A small class-conditioned image flow-matching model, trained from scratch.
Model: 5.74M parameters, 32-pixel images, arch unet, norm groupnorm, activation mish, widths [64, 128, 128, 128].
Training: muon at rate 0.035, 5700 steps.
Data: trained on rosettes with rotational symmetry, 195000 training examples, 1.9 epochs.
Rows from block 4, named by matrix and row number. Each number is 128 + 24 x the weight over its row's rms, rounded and kept within 0 to 255. All counts start at 0. Numbers have three digits each. After the name is the row's rms in percent of the matrix's.
# emb: conditioning projection (model.enc.2.0.emb.weight, 128x128), inputs 0-127
emb.54 106:158130157102128136104105150105144119108127126139165149118150126166089128116115108104111163162075156117122114133133144127163133116128128157132161157073114133138130047136088121132139126131153119131122131110147140102127127129148147108177144114102143139109144146140077109126145122171145128110158038138114142112166150136122138164107127088123112109097121132131138095140159135138065113138159
emb.55 123:135116108135124101113132131133101145119146121150095048129148144112135089207132162129122108123202104130134114113123098131102156135128130145149100142144135150153127174143141110119119132123117115158169187152150161102108113120159168116116127175124125180138135121134112114134136125100122151101097114101098100126104106120099091154135098094133114142135107113149133156128137161115146112079109
emb.56 110:106116133116144147114125147094136097147139096142142165126097092149089127093142154121128201131125133094125149142128124135135118137123139121127102126089086106105148140148129087103127136095103112138079165112128160102151130135106118106151168109155124083105141155139100136109114138153138142127175135117158137135144099120142127088080137080175138072074139084101109128121130123117109094160131
emb.57 101:121159114130100084103144141163122117142124158146135130149107123110136139126150126150110131162156108126155124129127126109113125168127091139097099138119150117146112087118139170100142133147167129127114104120174171133066123160099078139157141177125133148124069099093206129117137127133135123190131102086104106111122131157154114127142116129112123150165131139156134145145185111136127116113147
emb.58 106:146132144116162145122108107108110140124113115151140166125118078166120173071126125083156165107064117147089129131129147109173124084137138156148120122102130117123109084099107130108141121167149118111106119167107106116168132113080148101152125114149110112118133141153102120158114142194130120095144086144098131151132162086141147120135135108101126125072111137103114131125129135139108159122108
emb.59 108:082141099120162116130144148130122138140145156129135160112117131161131113079158140146113071159152123135171140133137121111111167118105126122124103087185161089121098135139124127142156150162125143123137109096135129160100100135112075166162101138156105144130108110127159157132132167123187114162082143117129137111087110165134111143121109114172143111152132152101108153127101120159158172140128
emb.60 073:119131148125098148121146152131155117131117151077093130138131142099124105149121120142128173165136110090120132154126146123184113052134129103144141112150132070093140147127159117105143143155106146119151126085163115120160114139090122120096104096084124128128155111157115142139127078094108141130095168152131150113092134177139104114107141140129157120146157098115122096134135107132084153086102
emb.61 130:144130131125109102141136159084141103161134143129123091116168122104145130153132158161146142149128147120103130139135099140095164177118125148152132185140147152126171182121150090157128105104118124133133105146143174136093120125149136099145148131130168161133106156133217134130107155090115124158097149105100145132113106163081110150134137121101106138148128135149099090131112118153153143096143
emb.62 100:135147131124144114133144116125128155138125109155126096136166092124160136159131099115145130065113084125136201128150103118120141121150129109141096161140132139155148165145104098117112117098148108101104115138113116088127081128142133147022108127136132144123122138127154163132106128090131117112149184136169132130162149147119151148132140157148122155131122132122142094098080138136166132134102
emb.63 101:140109136142143181155130096119113160145141115086133155143137155181146121144113117157154110148124166148106153115151135153157095108108152074119152131078113150090131130153073151114124135162142107143097117107085105126134151125151102148165138097100143059140117123144114123110131144116112106079127146109132142141151145053160158130097123130140130107129126112135122177119120104139135119150116
emb.64 097:143132136145137135142152122115109119131100126140123129124113117121138160068126152111127141164098124126137104129114142136118126080128113135129145103151149109097097110085142164096150107143137126107135173067138174088128143104142134139134155132132113089132142117083117106060098133162127154097166108125084150142148133133151123162150107085127118116086119148144114073119115165159097085113176
emb.65 098:117124139122150121179129179146149116146105119121122137106130158096157151112157128150123118107139123126132117149162084122099142198152102104156130181184126129127153127122143088123114113180124126134131155125149159146090071120127115078119110125156128107092119122132168089162110123119153114154112094149101135126123143116142102112129147147104146141199117136136140144116120151142157122179143
emb.66 092:106113144102133101138131115147124140132139113107133174118105067153121143065142107116121140161081091127097081131116156140164091122119151106102140147093124147098116181150123118147152130127177096117156097152120128113129155087138144106120136109093096108154116120111167129069102119134109149135107148119157123135138116082096121120173146108123135146152098127123152132084136172111103120107116
emb.67 102:131166098134091128100142168118164131124135137119128109139171154147148111179122150153140081147168132117109081107150145143086174156150117139137135137105127110147135158120152108147122137123079157163161146135150128100094109135129155139147165138128087147118089134126137117123118112167109167154130186135086142125140106139135108111128130143135095178170144125132151131173160141128186125109120
emb.68 082:129109105101132126112139140142092118146121119109133130130132100130121133089066110122156127119104139173138129111148119124184116114101161130116134168094141128137089092150135127103150106095132135123124150135099100110184122138107116148115099089136107114145160176138142148103149082129131122141119042173149108154155137094135131127127135114128130113088159079148126147096147101170093163126117
emb.69 090:210142121143114144103144092105150130100111143157135120145109136130121141043117158123154138125144096117127148101120132115133164152114096113111127129142135122124139123156128162122133157146110101146125052135145154163122164169123127166139121098134101169144103107160126107131143113112115136134121129135160133107149140119096128155109144119171122133127109116165121121160168112165176163099083
emb.70 093:129129093101121122143139124115111118111119117115113109129156140139116126132119160124089152082125123110157154138118142126190129133116115170106131105166151137164124093137123137127142099120135148073110086154113084137179139115186111158145126163131148157132165143139138121136113138110100097122102137094119136110126192098125146165112131136148141132088107092114159096143120087144119065082097
emb.71 110:130108153127115156102146098156084137121113149159170142080147143120113132100138095129098149107114150118122163137112160107146092136137181158088105163118109172164111129122096115148137162122114107128123120072100132093135095126136109131111117146085123121101141127093156152127136145083125092098156156120179079124127125131145137131098135115075149114072126114144099109154116132118159125130152
emb.72 083:109129127164154073116106110119148151108129133135126144126122102079114136119128129146147126079080085096129152173142114118099109114118123118131153083180128128146115107114133106117116108125138123133079112153133102148144135112116153111094063124139134111146140116161108152154134179108158092126130177146122096152140110144129140127153167134157138110121151138065124160147132116137086132150066
emb.73 116:096148158108113085134123115121135120161130146124119092136112141144115131172160124181149120157166066145139136142087107133134106161164149147125085173131138133111131131145116132112126143133139127127168159133170160135108106157110102068136157141140177160115109114102107152112119107116107102164067116092137166134110103172117123116133087147133147097148146146121104120104144122102137147163140
emb.74 100:096122107142128102109107148114138099118163102129143102152165157135141111176112113127113140121193141153162111077124140150104162127122121125127125200138141117114133146134116108138082159128122109142149149191107155169100116171149133105097118096097179149156085122164124111131147128149119138144106156144139164136138111110100153160133129154128088130137130155140122149132092130136149123118181
emb.75 117:098143118135115117132108178141123146136153140126074106179128166090152138147142148126137100101187135129083150110112134160150142108104106101148136088070142136146141141143149157138122117119148159130121104119106111143117170116163128146130141122125110127109148147134161118148178144165133155153130162189152136150126098123089154115144117143161105173148138167111087149128133138105132174110141
emb.76 099:119141123104130148126125114120126133120124127148135132102143120128136082208133100101114124170122156150142106107141105117090149097125128137135144087117102131143130117156136126143115122125128106123096115094117099124147170050069133172112156153135133158136094123140103167143113129085121125104116097111112091121131179170123099086133117126111104092156148149140131111121083124104092160173139
emb.77 086:137093093136142171135128128134143108122167163174129144120109120151083137140099123141128151097113176144148111137162119133086124104103130168138138146154097096094151144118132129115153123123080099142120095171140118124091143115126162170067132081142138161167130146151152099135121174076142117105150117140114129148106096173120145108156097142109101106095114133141134126126171139124151106115136
emb.78 124:135121160134152160133142092122124147142112119107136167144106134138122131115114129082140112150090139145130109124134145091139111108127143123141121059100114115111151107114108147114131109114132153125106140113113145136149113155097159105193124147144123102135161117133058154140127113192146130121182073079100142119113130135183105149093116124128173111103121119101177114110135127118082145140105
emb.79 097:169114142147132144131100114130122133119130107090131113125106082144139097149154108118122137153095174064099179192132111132137119143155111079165094101129130122144111140094133127151120143131146162140146152116154095123143116161123088139169108142132138077091137110107110117142133115109164120093143133115163111104109136104161132118084159116108157153137126099136118160132069092117120090120118
emb.80 097:120126146098135145108074124116088134133149112143119107102108105104114122155139154150125158125157160164139107145143153177132088144100138098155124125146100165096128124137125119131088061122163124153140113131091069125130150107123112135086099107106095133139133144117137129092129107121075155114132113131128109116102115144137138115135146113133138147091092102151130114147082167128209161142141
emb.81 117:086117140169117118138116101142121146129111135123114125144049089102115150092157160109121103156063114099093142107122123101118115108118145105135117090094120098155152110125119127088143129136151126124131140088168179164104107156099116123176120162130133136124092114121120160113134104148129083149145096113158096133112161144122126140153106120116164095175154122108124131111139129162146153154134
emb.82 085:157137097126115103154104139172091105139123146117131048104122140079118140126104115150151109121121079149146096130134179131137134156142118120129171159121153099156165160102119129152143199170129158098147127126096111100129139103166140136114142115157158103143088122123156126124139163095124095140090148127085130141129111157117116140132129141130098157137117120101129123137136105138168121113177
emb.83 095:114108155102142122107133057100164126145121129121115121128096155118096146095123157121118155144121077141155148139123115164127110159108112171118147083152119154120122094175131147174084149104138140120093175106152127101130092146103142137179098152124104100120141135114111167155129152145121160142136077099142106142143133134181140166111153155146139136113167139115126159141151108117154133130124
emb.84 085:118141128167145143098153131111101121150181148132136130188166131130127137099115141062104100137137095127088109149119081149104117147121128172141137110155134139141120159121126148131140157177080135133151140134129162116132158129149125113157137078148095185138116146147120129143148130135129101107123133126140158111128135084116120114090132107143147178137113119121087185142133168177107109098142
emb.85 080:115132162116105100089158182153140142099147105140155133103074131120128111117131141172139126163152122110133117121102122118102164117075140085106129086103144100154141080083118144147146192193128119121156113146150140158124136149129121142180108116132135132138135133136112111138127114133107120130139075111175156125138172136109090147153128116109111098101108140080109124118117129138103151143123
emb.86 105:126131105125163119143185178102129098111134108097084119159134119132143131111103152104137098123112109087137128123143144107160139077143094110156142116107117089122133095101151149099148143140143111106139168116121180133146166146144129144135150119122123110113150122163112106137126122109122136111144123160112179164105126106126132098150139115129147213138113148128159148141152167110064149153092
emb.87 079:178116103111104114106152109145091104165147159199149121145176180162170132114169126099160155074116137144092113139134094097141125152120140157137142114119132166131142099102135117130109161115117145129132133106105115135129157140190123119114110127108113130171161118130136130087135123102108125121104120140124123133141088127134162120149119159120122152135139103130127128180119153166103156119189
emb.88 092:148125140143094147136132149116113170099106159180084180135088157105142118147120130126112152126119120184134155129121156109120093088121136160084094147133116110103120123147108109134143138134135135097091106133120152097119105141130129136102147148099077133126144130084128129155125085166109114126172088082167150092123096117096106138098122143132143137136138147135131125181122192124108130111107
emb.89 200:140127119132126128154115073127117135124122106107161144104160119161128125157117112145111160083146145131127132121130134143098126136137110140126136162164107137122101123112145126141157000100119128148114138110092043117141143123136149123063126133148126106126136108135145145136109132099137141076130134130123089145156138118112116117140137132132125079098119103145120079114102119116137102118124
emb.90 101:112145118123147139118115111138127150105147128106151073152163167164137119122096121151111097127141184099141171116140119135104137161125143104097105168126134138145142131129141134139123143113118141185151058143123130120146097125085124097100148121084169103121108126115154112104131111098149127122082195168126139117128148110168155147115072110138111093136150148144166144120131099122115102104127
emb.91 095:146164121109159102139155119104167111124152128121090079130140135153130132157119121123164083110163139105098147104103118147136153114156120112189127181127143144104121164162118137111122083089127087141126114111111116128090121128128137107093153096141141150164079166110115142174158143097141140170108157129149157125131114161138133128125105150150140099158111165152142101136187106136132149125134
emb.92 106:150120124119110177136138181167097096183098133089135159116128129109159140123137145119118101172098120105131067156129111124208144104142130154148126093068146120122120163130122105130127175131103158115153134149153187131146109112123116108194162110109115133119161103133111109146115150172128128117146134134094143126128118116137116115129126125114106141117153121107114142132150117100095139152116
emb.93 083:086100123143105107095143125108162121119078111112107176123124110107124107118172119107145164123126140137146104124119170103119135144120122151109109109093167149142142144135101152135117172131130129092070177151164159183121115134159133159121109149154133144092158118133144076102147118166169107151124118153052145132124107099103149134146113135107122133131113121128171120092123115125125101119106
emb.94 072:122100156101130162110125194113151133116156158153186134126167080122113125137114092104099126177094116137144107151142096126141149136162176140146138118111159119121130138121149103111108179107117095125138149153125164137141092167091117138130135124157134101125145154125109125122121132146125141105145123079118102134127110125113114131079126053104130141158145156176100148100138081125112114114133
emb.95 108:122136129153120124145114147136180150105106126141121158121133134152097108158138080170145138150162137129148155104119130108131146127132127080102104145164109124120120136146126100107112133105134124112100101182180115124110144071114100127138104128146171168108113128130114132104108152137151147210107170141190115115115157177137140129129180137128097125133121117122120116105102101098168095126126
emb.96 126:116158136130080102112157157156121118174114140117116103155163115117148141150114142165124093138172122123114146137114141129162128115150125101137124172190111140165148141159154107159155145147149135105135120115083167162126102120123084106135117138125143125124099137096197148141124155097141103129123194090146158100129096153135145139113108100140100171144114148124125143141150108138176146114136
emb.97 096:138137151153158092154137121119128118105174135121116134135096138128145160132145123104121122136147148116150182146098137121096122096168121145156122145146088183099149141135107140107180115159135101131124120121104074122143156149132127150191115141158148117120103144114120085139141093093096096084108212137179121107143134143157126120112099107128129118135105112135129109120097127138121080138131
emb.98 089:124138104108090130137140122102159143127134163144126107129140087104116080144103141113133142077182116119130158144075097135134070134101144112121085107136165097144131125094145151093090103119146127122091092102127083137138125094130143093098128162109102116148112098099074167137133124158108122136097146138136097105093120099165148137097108151180122115139126148140146102121120147133146146119115
emb.99 105:132137136142128151138120136151164155077145141114113107161114114119112170131132116166158112143115116118160107098103112093143135093115114132091167099107138123118139143120147129144116135117117175114123164155142211148056153155120105146186148124103121117135105145145138092155148122140121159097133125179127141141096125124135118112107130172143125164093116169100138184114118137131152102119137
emb.100 082:109130110132124138109153160147160134122085115113157125154107138127142093129126126084119143130093120119119087121114129086138123149099072112180141139106161121076105118122129132107183137118109096134153117088094134093156181086140112103147116121141134142122113121140128157116118142156136144128126048138100111151137155095105125121155149164101174156134176133132093095128130128152108153123107
emb.101 093:108104114090157136147146103116112116103131140096204158080145110141093109111121130077137124068117121099131098115125097102132152109107149102068114130097132064122119075107123160130125148128141140152117132111131093093144121126118153128159135142143128117115142114106133111132112110189147127158154085115121133150152142107118089143093132090106140095147116119137112144121157130148106146156150
emb.102 092:104088163153137116098095080117110138080094129129077111099111118111109102127133126131138149084110134105148162135125108118119093135140124167137154133148121131121144101165098140122163069091125155136102092141131089122137107158133110125097073106121128117128155123117066124120153080095128114113128171105126163124147149077160167139122110117133141090114144135115135119136133116145151155085130
emb.103 094:114136133148126140142110109087113141174131175099118172142147149135126149112120136126119173134135131137123136119123154108115073106114124170103125128146116171132123139150131139145118186165138168133120126180103148145149127152109164074142128140147120111115110110138152123120132154105157125137152167137108116135093182119105097128132124108153145212139096131143118157126124068099086135151147